Rows from block 2, named by matrix and row number. Rows with one number belong to one neuron. Each number is 200 + 30 x the weight over its row's rms, rounded and kept within 0 to 999. All counts start at 0. After the name is the row's rms in percent of the matrix's.
# fc1: MLP up (model.blocks.2.mlp.fc1.weight, 1024x256), inputs 0-127
# fc2: MLP down (model.blocks.2.mlp.fc2.weight, 256x1024, transposed), outputs 0-127
fc1.857,087,224,178,219,201,204,149,271,195,196,255,145,173,211,209,206,207,224,168,148,199,197,166,193,180,235,175,256,254,196,208,169,170,186,188,250,185,268,190,193,210,212,215,208,201,220,171,240,227,189,258,205,184,254,185,211,215,230,127,200,144,181,229,199,196,196,181,219,188,226,201,179,254,216,196,202,213,228,165,223,190,216,237,191,134,175,205,189,197,206,180,196,171,185,197,259,220,221,217,193,209,207,176,99,232,241,212,223,215,177,181,216,171,170,248,248,187,220,213,214,171,204,178,171,174,199,170,210,186
fc1.858,100,228,174,254,246,185,195,208,170,186,234,216,161,193,205,191,238,176,204,206,221,194,227,195,125,211,220,222,174,271,173,188,192,169,240,192,209,188,234,183,205,208,178,202,203,250,264,149,201,238,174,217,139,207,238,186,174,196,230,172,159,257,172,229,226,225,231,216,147,202,219,276,242,249,254,131,190,238,216,215,209,164,205,174,202,170,151,225,149,246,204,227,225,185,213,184,196,185,230,218,132,233,215,226,219,182,149,174,235,179,203,203,186,189,164,247,201,208,253,199,201,200,206,217,194,207,239,272,197
fc1.859,113,191,229,201,250,247,191,244,197,208,168,218,212,151,246,165,246,200,179,188,233,256,166,197,264,202,175,199,231,167,202,194,225,192,225,204,238,161,183,193,175,214,187,278,193,192,249,208,196,187,212,187,208,195,189,222,246,197,202,238,214,213,160,186,169,245,264,177,208,218,202,178,201,287,208,183,261,222,214,189,241,200,247,224,243,257,201,231,251,194,254,148,235,191,198,226,131,195,197,206,175,223,189,217,187,190,166,165,179,221,206,199,204,187,155,231,172,218,245,185,213,190,240,163,203,202,233,255,186
fc1.860,102,205,206,207,222,254,228,227,162,203,283,216,206,146,182,184,236,246,187,201,195,246,178,257,218,199,201,197,233,201,152,206,204,170,147,193,261,194,198,207,195,237,168,216,203,164,168,254,205,238,176,210,203,194,194,174,189,200,190,236,286,225,169,232,181,204,287,222,199,221,207,179,204,212,157,217,212,199,176,159,224,182,250,244,250,219,219,182,247,215,186,189,183,222,218,141,144,223,231,211,190,241,248,164,140,244,251,248,201,195,174,205,200,183,219,252,156,262,215,186,236,240,241,213,245,212,149,244,171
fc1.861,130,236,204,197,224,207,194,228,201,212,196,225,175,220,246,228,184,197,237,181,223,209,169,167,206,192,149,239,216,176,285,244,197,198,173,196,179,202,217,194,253,181,224,204,200,231,199,152,166,195,236,200,185,209,231,237,211,198,214,233,207,171,206,198,188,194,203,235,158,199,278,219,206,191,245,197,173,190,164,146,164,231,92,214,250,164,167,201,202,269,148,217,206,176,214,206,144,244,202,186,237,173,175,212,186,210,193,195,199,159,189,187,211,190,221,233,199,177,225,209,228,187,188,243,134,220,213,167,249
fc1.862,095,172,177,238,165,173,156,212,209,220,209,182,184,186,230,200,227,212,172,199,178,198,263,219,165,199,235,249,168,233,179,188,215,185,183,208,183,238,226,170,199,256,186,191,158,245,160,199,204,228,140,191,231,202,274,178,262,191,168,165,201,238,216,203,183,166,220,207,197,172,171,142,176,190,243,231,183,214,207,215,232,231,201,219,194,185,215,197,230,217,192,204,245,278,148,179,218,195,183,223,190,204,230,243,175,204,210,177,246,172,184,203,176,164,229,199,177,211,215,178,256,218,206,212,277,216,212,210,202
fc1.863,072,164,196,222,206,227,198,246,208,196,207,147,194,195,223,192,232,218,223,205,234,203,245,237,228,209,175,215,170,199,182,197,177,185,172,212,212,243,225,239,200,167,235,201,182,205,211,256,204,157,211,160,220,192,160,220,220,234,183,191,176,234,190,209,186,224,245,224,189,187,195,164,249,192,126,156,214,199,194,221,140,261,236,180,209,246,151,183,249,176,201,167,207,146,214,206,160,222,182,161,183,210,240,227,257,215,209,217,173,166,201,242,208,213,253,245,216,201,200,149,201,178,197,208,168,153,217,265,212
fc1.864,102,228,207,170,188,220,233,257,187,244,202,244,204,141,216,177,244,172,215,222,249,230,158,167,227,231,201,230,213,171,235,210,263,208,241,214,222,230,203,214,192,137,185,223,194,221,182,177,277,250,180,237,182,218,177,176,235,201,201,174,203,249,192,267,157,225,209,199,283,168,190,164,182,171,193,242,209,218,221,186,168,150,198,226,180,211,201,219,203,250,227,199,156,172,207,194,194,201,217,217,174,252,225,179,167,146,196,187,182,219,222,183,157,201,147,142,214,233,197,204,241,235,211,153,150,247,184,214,149
fc1.865,103,208,225,236,155,209,232,232,264,178,236,149,230,228,204,213,229,212,180,200,149,197,202,173,185,195,201,212,193,236,197,216,182,166,236,224,190,218,205,233,217,245,248,201,232,158,211,221,255,205,189,162,210,251,253,164,208,189,247,217,144,178,208,248,186,204,211,231,188,168,276,227,201,197,202,206,197,229,206,200,186,158,201,176,188,182,230,165,184,181,182,227,238,166,227,241,211,231,208,177,183,253,175,180,223,165,149,178,231,228,211,208,222,183,233,196,236,154,198,214,226,214,220,258,146,186,226,170,199
fc1.866,090,299,236,183,197,212,244,226,226,206,263,233,187,238,202,230,230,187,203,186,224,175,204,191,209,215,230,225,241,193,226,203,187,263,205,196,220,138,177,231,160,202,271,227,180,225,250,215,221,238,162,188,190,210,205,199,197,230,209,223,185,184,237,224,209,248,198,175,152,178,186,222,208,193,177,229,192,277,194,227,221,238,207,195,206,213,226,230,205,212,274,234,170,210,218,227,230,206,230,211,199,168,249,220,235,237,216,128,222,175,241,216,221,211,220,179,220,203,227,180,159,214,182,214,179,230,230,217,189
fc1.867,108,216,175,248,189,200,172,209,234,164,236,173,224,245,209,238,218,209,155,210,228,240,233,132,203,185,242,197,213,204,181,208,249,160,194,216,239,174,157,201,250,223,232,158,217,176,213,206,234,172,179,175,202,165,142,194,189,161,267,202,174,211,200,227,207,225,225,121,247,215,198,210,231,181,165,168,197,216,219,162,189,191,263,171,202,196,233,211,169,157,214,155,184,215,200,176,240,209,171,220,143,235,181,169,175,188,190,189,199,207,194,203,239,230,217,225,225,181,223,182,184,175,180,201,247,202,207,157,216
fc1.868,100,179,175,223,216,262,267,182,258,198,188,261,228,207,185,176,245,226,186,191,233,169,180,240,223,172,128,230,222,263,172,204,177,163,182,184,240,184,190,220,209,183,186,163,171,157,185,221,198,243,218,225,196,279,186,227,214,202,257,187,181,216,160,179,229,154,219,172,227,216,163,233,214,228,160,167,196,217,172,180,232,198,192,213,190,207,208,181,215,207,245,185,216,217,184,186,182,236,256,171,248,267,148,239,185,206,233,225,165,215,200,225,157,198,167,164,230,226,210,249,166,201,133,200,204,189,170,197,200
fc1.869,101,181,192,188,249,250,209,219,237,194,219,157,207,179,211,205,210,203,199,170,199,249,225,173,184,174,197,253,198,250,199,199,153,193,199,229,222,200,264,195,230,227,189,233,193,259,174,148,225,186,236,205,167,216,199,233,271,210,205,197,233,162,229,167,214,243,210,219,202,251,171,191,186,179,159,236,232,180,202,225,257,178,211,196,225,192,195,215,252,228,211,264,210,229,198,197,251,187,143,178,289,214,217,270,239,221,181,247,231,204,142,175,148,150,199,188,223,251,183,226,230,201,181,197,207,247,196,172,157
fc1.870,094,142,216,234,233,179,204,199,149,229,186,204,177,216,187,215,147,218,181,180,202,164,165,197,161,192,188,218,236,170,281,212,247,237,170,195,185,241,199,164,209,161,231,236,203,177,220,163,153,209,206,215,220,157,213,167,196,221,170,213,214,224,235,212,214,147,197,219,185,198,209,181,190,140,215,149,161,216,146,260,211,201,208,230,236,169,200,176,224,184,194,210,207,190,171,241,168,242,164,200,281,219,172,204,184,193,146,249,200,203,206,233,241,230,198,198,167,145,148,234,205,224,220,237,175,181,205,177,241
fc1.871,086,240,177,235,209,190,177,193,171,176,182,233,202,228,159,242,236,204,175,215,233,129,209,231,216,210,178,163,216,148,228,149,238,210,227,256,249,192,157,209,237,186,164,203,192,203,230,233,219,206,164,151,226,190,215,252,174,155,186,223,229,242,245,232,200,181,239,257,218,222,200,202,228,136,195,194,184,243,204,200,215,266,231,229,150,243,212,207,191,176,216,182,238,187,164,183,175,179,184,193,194,160,176,211,213,164,201,200,209,179,156,198,161,177,227,196,249,224,216,248,251,190,220,179,212,220,250,190,177
fc1.872,089,161,270,227,224,163,225,177,224,208,213,188,184,208,185,208,129,211,167,171,244,177,209,208,244,178,169,194,229,206,175,159,207,259,199,228,156,222,171,181,195,223,217,243,189,200,214,232,240,211,184,233,246,269,249,185,234,238,221,143,187,248,209,236,221,221,169,181,191,240,195,192,205,256,244,208,194,220,174,223,203,199,195,210,228,171,176,226,195,184,195,193,189,177,222,148,239,203,165,242,240,188,198,198,164,162,237,214,228,221,185,221,190,188,241,206,184,215,213,176,164,182,170,207,187,218,260,249,194
fc1.873,089,214,223,171,154,164,275,243,203,224,249,141,197,204,195,199,270,170,206,206,228,206,219,202,225,137,226,189,204,187,239,259,186,258,159,223,222,175,223,184,176,145,226,201,169,202,185,120,190,134,189,214,219,187,196,194,206,154,242,200,213,191,178,208,201,215,242,263,238,187,178,184,167,214,154,245,166,176,234,235,163,210,166,165,160,209,166,165,198,224,160,231,166,192,221,195,226,206,248,229,204,243,202,236,223,219,261,204,175,179,205,195,221,217,175,247,187,167,215,173,235,232,261,188,194,198,170,227,163
fc1.874,083,161,228,188,181,200,240,183,204,158,244,197,226,189,179,146,175,203,191,165,229,234,251,244,217,162,281,251,220,195,215,226,199,160,197,151,210,208,230,229,237,176,147,251,185,166,179,222,174,179,254,219,213,233,203,201,154,217,198,196,184,163,210,169,216,169,193,215,157,209,200,156,204,213,203,197,257,173,246,166,212,222,144,188,149,210,188,210,265,126,212,221,239,179,165,216,166,230,155,255,184,207,186,230,233,243,238,258,256,215,231,207,191,200,232,166,183,226,235,177,222,174,220,176,231,229,182,161,194
fc1.875,101,140,133,229,215,199,222,253,213,195,189,201,214,187,243,194,246,195,219,209,191,185,170,171,224,200,215,217,187,164,243,207,218,193,200,200,209,209,224,205,199,228,232,156,198,154,208,157,141,258,237,199,210,176,209,188,203,225,183,159,265,200,201,219,208,187,234,186,235,184,171,262,197,200,227,194,155,221,162,131,200,236,172,242,232,236,214,236,238,237,168,195,241,153,194,180,204,194,201,189,272,220,163,259,195,183,271,208,202,181,133,207,241,225,182,177,181,207,197,152,171,174,231,194,172,191,182,182,184
fc1.876,091,171,200,165,192,224,215,202,245,196,221,220,197,189,227,257,231,206,221,229,174,221,199,152,159,148,233,220,181,214,193,151,200,212,186,167,195,201,178,188,191,184,262,227,233,240,277,159,217,182,175,182,217,203,211,148,202,108,226,194,263,238,176,218,260,211,178,212,212,205,169,200,213,190,227,174,233,218,191,231,229,215,215,214,209,250,182,232,204,188,220,211,215,187,208,210,254,170,220,223,228,232,201,220,259,182,293,145,174,182,251,183,204,196,194,201,222,154,236,195,210,225,207,224,199,195,211,210,197
fc1.877,094,206,236,206,199,203,254,241,182,215,202,171,215,243,172,214,206,227,183,247,160,194,216,212,213,176,164,237,190,280,241,236,183,230,237,214,169,181,208,204,286,160,217,245,190,261,223,212,214,209,224,244,135,168,235,192,183,221,207,183,259,206,228,208,199,180,207,214,213,208,177,194,189,200,213,202,210,217,204,271,210,131,151,275,288,217,222,205,205,190,160,207,193,224,186,172,149,238,228,208,136,187,203,230,183,204,221,216,240,239,197,229,185,211,198,219,245,224,166,196,223,159,200,220,200,168,288,222,186
fc1.878,100,226,178,207,187,176,203,221,210,169,194,171,195,173,212,203,204,196,217,184,164,204,214,213,161,196,191,158,297,241,190,232,177,200,218,270,180,153,185,136,149,186,206,190,210,237,221,184,208,195,229,260,177,169,225,177,147,198,201,160,208,198,139,191,164,239,208,227,197,167,162,242,207,154,166,261,169,149,199,218,208,190,203,210,181,212,172,245,194,237,213,170,173,171,222,196,198,208,217,203,202,145,200,179,251,157,151,126,211,178,204,230,141,210,151,196,176,229,171,200,207,196,225,223,205,149,275,265,158
fc1.879,093,211,176,194,171,223,264,173,124,211,181,248,179,250,194,187,139,175,198,189,233,188,159,199,183,197,145,223,211,196,207,234,234,182,210,196,186,233,232,199,172,163,184,173,137,186,211,279,183,232,254,184,163,192,189,158,196,196,193,151,204,204,207,147,272,179,279,231,247,175,175,218,224,183,159,170,167,223,209,213,175,208,211,177,199,245,169,168,199,192,193,221,212,172,161,205,204,182,221,201,237,188,166,230,222,185,177,168,147,134,181,208,233,192,231,164,186,226,149,189,181,200,211,143,182,237,204,197,200
fc1.880,113,181,198,173,204,146,210,265,141,169,208,185,206,134,191,204,230,262,204,243,195,190,156,226,213,182,202,203,235,196,234,181,181,242,279,210,185,223,206,206,150,227,213,175,175,185,212,186,228,214,239,169,233,165,192,174,185,257,212,188,268,229,189,197,216,241,215,216,240,162,244,218,225,186,209,242,134,203,217,188,257,243,192,199,188,203,149,167,218,229,188,199,213,156,186,186,183,150,208,228,216,183,189,219,160,204,225,181,190,188,246,243,216,200,176,175,233,216,218,163,169,157,216,179,211,201,203,188,194
fc1.881,151,183,223,194,159,215,226,208,222,209,174,231,233,222,173,207,205,252,196,229,231,156,262,198,232,172,170,138,189,195,234,205,187,219,233,222,201,237,206,204,190,158,131,198,191,208,250,199,204,242,191,192,219,269,196,231,174,185,229,205,206,183,206,193,238,223,132,214,174,190,192,191,194,218,238,265,208,243,156,188,197,133,198,216,237,205,205,185,188,197,229,141,214,220,216,199,208,166,182,219,227,196,221,221,196,206,194,195,206,199,205,226,195,199,203,184,215,214,218,162,258,196,227,224,229,236,202,238,207
fc1.882,093,209,194,192,190,192,250,220,166,253,203,217,190,197,251,179,193,167,193,162,195,182,208,143,114,169,208,181,263,274,253,206,220,168,223,218,130,250,224,207,210,169,205,207,202,220,186,228,182,233,220,161,155,174,203,189,192,225,201,213,178,179,213,160,201,153,173,172,180,213,155,216,208,226,207,192,194,248,223,184,169,272,178,195,230,201,210,199,216,223,220,231,191,204,215,222,225,195,241,243,203,222,186,156,229,203,197,225,214,224,221,177,169,247,195,157,242,171,205,197,261,166,219,192,204,176,219,193,231
fc1.883,112,187,226,186,215,188,227,171,195,220,211,265,236,187,266,153,281,190,213,226,168,266,203,214,244,153,198,220,178,213,213,203,190,176,202,201,183,173,164,203,222,224,222,231,215,183,177,168,154,156,173,212,247,242,221,160,204,252,189,252,197,222,190,209,156,210,228,197,197,206,210,167,221,259,191,177,228,167,199,224,197,227,182,238,191,200,230,193,247,235,182,186,202,210,219,191,163,212,229,186,235,202,205,188,169,150,206,200,246,206,147,225,192,186,168,273,230,211,256,160,219,185,214,228,240,233,202,193,189
fc2.857,098,216,244,209,197,205,215,150,225,224,191,192,183,175,189,214,192,240,231,138,184,166,182,207,182,154,216,166,171,231,224,208,196,188,227,160,222,204,132,216,136,191,223,148,233,229,230,161,196,213,181,164,183,192,195,172,161,232,235,189,166,180,193,212,249,209,203,191,225,222,189,254,164,190,246,185,201,189,252,202,204,249,199,193,253,207,215,204,196,229,193,240,195,186,248,206,191,205,227,219,237,235,197,236,238,149,221,127,204,219,200,184,162,194,193,168,204,222,242,143,165,164,176,228,159,181,190,183,219
fc2.858,091,226,191,158,167,225,272,147,195,207,219,146,222,212,195,195,221,187,205,211,161,206,183,178,249,220,189,219,108,208,241,211,220,177,186,227,214,172,211,212,174,204,232,183,178,188,185,212,239,116,195,170,219,177,205,183,185,209,217,195,190,174,176,211,202,222,200,230,205,246,183,174,190,234,238,215,171,160,187,221,197,213,179,173,217,231,216,155,160,216,188,219,180,236,187,124,234,197,227,250,197,197,197,212,225,234,241,188,159,254,225,199,250,164,163,237,186,174,213,239,226,204,136,162,211,172,180,256,189
fc2.859,125,173,234,190,221,166,176,235,153,234,191,232,202,182,222,221,201,164,231,218,257,213,204,207,204,221,165,180,213,108,193,229,234,214,183,253,206,163,261,224,191,202,145,218,199,186,225,168,193,175,149,194,197,198,128,196,228,164,180,251,207,160,209,230,128,204,207,102,194,198,220,178,199,221,228,200,179,239,202,176,280,175,215,258,177,157,199,185,206,169,198,149,180,207,205,199,213,259,210,179,203,199,203,181,264,228,199,105,188,233,228,209,213,176,112,184,180,184,206,207,156,209,224,167,194,179,209,227,219
fc2.860,109,185,262,130,226,200,187,231,147,205,201,234,246,173,103,195,191,162,184,155,264,170,135,241,204,228,215,266,232,202,211,187,244,194,205,228,245,160,219,243,186,259,207,196,167,212,134,166,206,181,162,214,215,205,212,190,229,200,176,211,196,211,181,190,157,216,208,184,166,175,198,191,194,230,182,200,218,250,217,252,157,225,196,228,247,158,205,226,237,172,156,209,185,196,207,190,158,164,190,198,178,232,270,195,166,209,170,250,172,218,215,182,244,209,246,194,218,195,226,192,280,192,201,139,259,143,165,221,181
fc2.861,120,269,204,182,230,189,180,186,211,182,181,198,173,217,190,217,140,192,173,174,240,202,212,183,207,246,149,176,136,214,231,257,207,232,177,224,270,198,204,194,169,245,219,258,231,182,250,174,212,230,237,219,226,227,196,221,180,222,196,224,222,175,230,217,223,169,184,181,175,215,240,212,217,167,164,195,149,254,246,170,203,194,117,194,197,222,189,149,211,204,184,160,176,157,236,153,166,227,189,220,235,176,226,206,159,217,263,172,241,190,190,239,186,215,168,228,161,201,189,238,185,189,176,166,169,181,223,189,216
fc2.862,097,243,201,137,229,227,246,139,222,180,157,176,187,240,162,240,140,221,226,160,203,189,191,182,203,214,155,147,232,216,202,196,214,231,235,194,208,161,208,236,186,158,246,187,260,203,297,239,185,178,213,208,215,189,135,201,191,207,248,241,216,146,196,195,241,201,230,218,167,204,207,283,217,193,157,218,187,206,216,161,162,192,227,193,187,179,182,190,181,177,196,200,193,179,287,222,181,192,189,226,222,180,203,146,190,166,196,233,162,209,241,248,217,236,151,214,210,162,184,214,202,162,183,203,150,203,178,214,182
fc2.863,084,228,230,264,158,197,136,208,214,238,171,249,168,181,198,219,153,178,209,193,186,180,160,174,174,188,194,182,216,172,233,212,189,201,213,199,233,154,180,190,139,210,174,207,164,202,173,233,189,181,155,205,185,187,211,218,161,193,256,211,187,195,162,173,257,163,168,201,186,168,157,241,157,258,240,172,191,242,208,191,219,223,147,233,259,249,170,193,205,258,230,210,168,221,197,202,239,212,199,177,215,212,158,199,179,259,198,251,226,210,185,176,186,231,181,180,224,235,217,239,176,203,210,194,189,183,223,251,133
fc2.864,097,203,210,126,234,154,177,222,155,215,169,220,219,184,191,191,166,195,188,190,247,195,249,193,173,194,257,188,195,196,201,205,218,203,166,188,240,197,133,170,213,211,192,209,189,179,169,213,241,173,219,238,154,174,149,188,158,190,182,150,187,173,167,215,167,203,174,175,235,224,164,180,234,217,167,242,277,166,217,183,215,211,198,209,218,235,145,225,172,239,244,182,194,225,237,218,226,157,168,211,202,238,226,197,229,231,164,204,177,211,135,182,217,237,196,203,199,176,198,172,190,192,187,211,119,199,222,183,223
fc2.865,109,160,187,208,214,187,197,176,208,245,172,238,192,177,220,197,182,192,165,115,213,182,200,228,184,191,218,158,169,223,221,182,164,159,180,255,211,241,213,167,215,220,199,154,237,191,196,192,189,172,200,194,226,182,175,193,246,246,214,262,237,137,205,183,184,199,228,183,148,194,165,179,245,238,167,177,199,174,173,211,239,168,217,197,170,180,233,230,231,253,191,169,191,234,173,142,171,212,178,213,198,168,198,217,170,207,237,166,246,214,130,178,222,205,217,253,197,214,255,227,272,212,192,174,246,153,192,198,266
fc2.866,096,155,250,220,194,166,186,203,158,183,121,200,173,149,153,215,194,158,212,194,148,256,201,234,198,193,201,163,190,183,213,239,231,177,242,211,219,221,214,226,209,164,131,167,219,198,137,157,149,202,235,253,195,182,209,154,192,224,234,248,191,206,197,207,219,216,157,211,256,187,185,172,235,222,236,168,178,141,206,228,241,184,206,228,247,174,192,181,184,217,189,190,234,212,146,183,199,176,213,229,250,250,163,184,159,97,176,197,207,194,188,205,216,177,141,192,252,231,189,245,198,197,186,236,219,148,195,205,199
fc2.867,109,223,196,183,230,202,175,176,195,224,175,260,130,180,205,208,178,190,229,160,191,136,197,190,199,214,174,217,165,163,225,213,179,223,216,232,157,226,230,175,198,179,173,195,169,211,213,221,191,180,218,224,252,245,184,157,264,253,175,222,235,196,221,171,210,193,189,139,210,197,191,236,154,138,193,154,181,192,240,238,235,189,187,194,173,147,191,176,230,241,188,184,234,217,204,241,201,216,228,202,244,205,216,244,165,195,257,153,221,195,238,189,199,164,208,227,213,263,201,187,251,204,225,147,231,163,208,222,179
fc2.868,107,206,219,214,189,240,269,165,192,174,183,217,219,195,182,213,228,233,221,209,211,226,158,228,199,203,166,186,168,239,188,217,183,213,217,208,211,185,208,224,166,189,171,208,211,163,197,212,215,190,222,178,206,163,196,235,169,213,182,173,176,166,182,184,192,163,168,203,256,165,127,208,247,218,146,149,230,192,158,214,187,192,250,214,189,187,191,232,141,158,233,196,179,231,257,153,284,201,238,234,168,252,189,195,268,210,181,231,179,212,160,236,193,216,217,169,240,215,193,207,197,211,144,171,242,184,195,183,188
fc2.869,100,229,214,208,161,235,209,152,126,183,236,269,254,203,202,189,192,212,233,211,199,189,211,243,248,221,186,207,184,217,227,238,189,204,204,187,176,227,236,254,194,219,211,222,215,153,97,204,182,227,224,210,198,167,204,142,191,221,189,181,173,235,210,269,155,195,198,210,146,187,225,199,226,204,187,188,208,248,214,165,167,186,154,231,215,218,242,189,194,173,166,200,202,208,135,142,174,214,144,236,137,213,184,234,156,193,186,164,171,227,183,224,206,238,207,167,202,191,193,234,213,259,226,205,233,178,158,250,250
fc2.870,107,231,199,203,190,216,152,139,193,112,231,224,267,190,204,250,210,198,149,204,172,254,227,245,194,202,213,180,176,275,138,155,160,167,196,198,192,188,211,214,193,242,190,221,183,180,183,177,198,157,184,220,222,201,143,249,219,203,188,192,188,187,190,177,204,230,224,166,185,207,241,213,184,275,175,189,226,218,240,198,190,171,186,225,198,224,223,183,185,247,198,207,199,253,200,216,259,202,173,175,185,260,171,205,205,203,219,245,255,159,206,190,169,201,204,202,213,233,225,169,198,199,208,209,239,182,232,241,220
fc2.871,096,177,219,148,231,174,219,192,225,186,185,183,209,233,173,245,195,146,191,240,192,239,167,178,200,206,234,215,180,249,242,187,152,192,167,160,199,208,203,197,208,203,210,189,149,225,193,194,189,176,248,228,209,219,168,171,260,191,206,230,240,139,163,223,178,187,244,200,144,200,159,217,187,221,220,219,192,162,182,226,160,206,227,224,237,235,167,188,192,221,172,177,276,198,145,130,222,165,218,195,198,175,234,169,187,279,166,203,215,267,192,229,157,198,176,164,192,252,207,236,186,197,191,229,208,184,198,205,175
fc2.872,085,215,176,174,175,217,181,212,252,179,220,218,202,211,198,209,257,197,196,252,141,211,178,224,195,199,239,213,186,246,168,193,199,170,237,188,181,232,237,251,227,214,241,164,206,259,134,168,157,184,183,180,134,145,165,206,224,225,171,204,192,154,180,151,149,172,216,183,198,177,187,192,178,200,190,171,195,223,208,214,204,230,244,136,189,206,174,220,249,201,223,214,148,265,213,146,184,204,218,187,206,199,224,200,204,230,172,246,170,185,217,205,231,177,210,202,193,200,214,229,231,249,163,218,236,183,192,159,177
fc2.873,101,215,157,212,182,188,204,195,195,131,209,222,232,168,226,206,173,187,209,226,156,211,181,206,215,199,200,223,208,212,172,142,172,111,216,217,173,209,248,200,211,210,163,214,187,237,247,169,205,172,201,217,225,172,211,178,224,268,188,244,207,207,155,224,210,243,219,191,154,233,179,217,216,194,198,178,159,222,138,188,244,170,256,215,217,210,182,176,183,196,270,224,225,184,157,84,214,164,180,190,169,173,218,205,225,187,169,216,195,181,225,159,218,183,238,211,181,221,187,197,220,151,125,178,207,195,235,239,198
fc2.874,099,208,247,163,182,190,169,214,142,234,187,215,204,197,175,278,189,202,187,189,186,201,160,165,212,300,143,181,209,188,227,181,227,213,245,228,170,218,205,244,183,228,262,225,219,251,222,141,185,203,156,207,211,150,227,234,259,216,229,229,202,195,208,214,175,238,190,177,245,202,222,223,203,199,195,203,158,236,217,202,235,177,216,215,229,191,235,185,156,245,209,204,194,251,169,210,260,236,236,239,190,225,208,171,195,166,195,183,165,193,214,213,199,186,168,159,200,185,197,188,148,212,164,226,185,189,212,214,209
fc2.875,094,243,258,202,156,191,227,162,219,225,173,154,234,222,176,260,205,207,226,178,165,232,231,214,194,208,159,206,219,249,141,209,171,212,189,206,193,201,182,220,224,141,178,219,207,265,177,200,250,141,148,207,187,224,184,209,216,164,242,211,155,207,213,240,226,190,187,225,184,191,205,170,226,206,205,221,240,191,235,209,204,160,197,204,208,131,200,160,148,174,216,224,170,229,222,182,229,213,201,215,146,213,236,179,234,212,169,204,199,219,248,202,178,184,192,213,179,200,215,238,258,206,184,183,228,200,204,191,209
fc2.876,100,270,256,192,180,220,211,147,187,180,172,211,162,215,258,146,169,176,166,213,203,212,195,222,177,212,222,229,211,166,167,261,192,190,230,193,246,164,198,153,169,232,214,236,176,184,190,249,197,169,197,194,172,169,170,194,221,209,152,197,193,168,205,207,266,153,243,248,180,242,200,164,150,172,230,215,177,216,198,245,217,146,206,199,234,131,209,143,231,163,233,148,232,208,215,180,171,204,188,182,163,158,201,231,183,231,236,222,205,235,221,194,198,205,190,230,182,229,211,249,183,195,154,276,189,251,154,190,202
fc2.877,092,159,190,221,273,207,170,190,185,183,199,183,171,166,215,166,266,160,197,235,272,196,198,201,206,202,157,133,206,125,143,140,211,166,224,217,188,220,202,198,186,187,183,171,254,144,196,189,141,219,187,163,217,218,187,222,208,178,189,211,206,216,221,221,190,228,198,230,188,209,181,196,227,210,201,189,208,214,199,193,228,204,222,120,187,183,186,165,213,174,145,197,204,177,270,235,195,175,155,183,248,158,178,185,182,222,185,201,162,144,173,187,236,209,167,200,174,152,173,221,227,256,234,164,213,223,201,176,230
fc2.878,084,172,185,242,212,236,179,201,197,222,168,248,206,246,186,223,179,188,211,256,217,203,171,176,241,224,204,235,118,186,215,198,196,228,183,153,236,208,212,249,237,165,174,232,207,169,180,237,176,226,198,168,255,238,176,214,219,183,195,213,167,248,230,208,217,215,191,215,189,224,192,185,184,239,204,145,218,245,201,203,194,193,210,219,191,193,243,132,228,174,164,235,200,212,183,185,200,189,203,184,182,223,188,236,186,254,240,237,234,211,179,165,235,208,250,208,228,196,221,175,165,213,157,180,197,239,150,152,259
fc2.879,092,223,202,208,235,108,184,232,218,213,207,177,249,165,251,186,258,246,214,217,208,175,173,215,188,213,289,185,204,166,206,195,156,174,166,264,185,199,186,205,179,210,203,190,246,253,217,155,217,213,150,209,220,246,225,270,186,147,226,220,193,206,153,192,143,169,125,139,193,230,203,176,148,175,209,201,224,205,233,198,238,193,207,235,224,168,175,200,220,169,211,183,185,190,237,206,232,193,254,222,171,168,212,192,212,197,235,235,247,231,185,187,201,198,153,233,193,178,227,155,181,196,185,237,195,161,210,210,237
fc2.880,110,211,194,197,237,196,217,204,184,132,178,215,242,176,134,172,187,227,162,220,227,155,153,208,204,231,215,169,156,263,152,266,167,196,181,183,255,209,192,147,206,255,211,208,180,199,198,178,204,221,211,225,251,161,154,214,184,208,197,219,247,215,181,189,218,223,177,173,207,202,201,204,241,207,221,174,116,242,231,188,228,187,236,177,167,210,185,207,235,205,182,175,192,142,163,192,179,179,197,189,203,206,239,230,157,264,227,154,217,219,230,204,200,221,204,200,162,219,248,220,237,193,230,197,194,200,136,228,167
fc2.881,148,209,206,138,201,215,213,148,143,227,194,227,194,224,134,203,223,188,199,208,249,173,250,234,200,185,176,178,142,216,183,181,172,220,172,241,198,172,243,147,191,228,178,194,166,167,141,191,228,201,204,195,205,233,183,163,156,222,184,180,200,246,152,217,212,184,224,195,157,226,179,208,208,196,265,226,179,218,177,220,242,165,192,189,203,164,258,169,201,183,209,129,206,176,198,182,160,168,189,217,171,208,224,213,213,225,140,206,170,214,209,234,191,170,220,168,226,240,234,159,249,149,194,197,263,230,212,189,215
fc2.882,089,179,168,202,166,227,216,178,195,191,225,208,216,212,163,212,223,210,219,213,195,221,166,236,174,215,187,267,165,178,194,189,211,238,151,190,200,161,223,226,187,213,166,165,220,205,205,215,217,144,224,232,190,212,182,245,211,198,198,210,218,188,204,203,235,233,191,256,194,179,277,208,173,178,189,268,174,142,189,165,179,200,208,242,176,204,216,203,210,228,185,179,249,180,166,169,199,219,147,170,191,192,238,243,196,186,215,210,202,239,159,199,202,163,190,202,194,249,204,197,179,183,178,231,190,226,199,191,142
fc2.883,108,217,237,153,188,157,189,194,180,207,197,254,197,158,176,205,183,187,202,230,196,206,229,219,174,232,200,170,171,177,180,215,165,223,182,234,206,195,239,216,168,197,187,246,249,201,196,123,196,175,197,233,235,222,242,174,190,152,174,149,181,152,179,188,125,198,221,128,188,222,198,219,249,192,216,171,183,262,202,233,164,258,209,167,219,174,224,186,222,202,195,226,231,181,205,167,222,225,183,202,185,163,202,173,169,248,234,159,237,239,205,207,199,188,205,245,165,252,186,202,189,128,203,200,248,156,159,194,231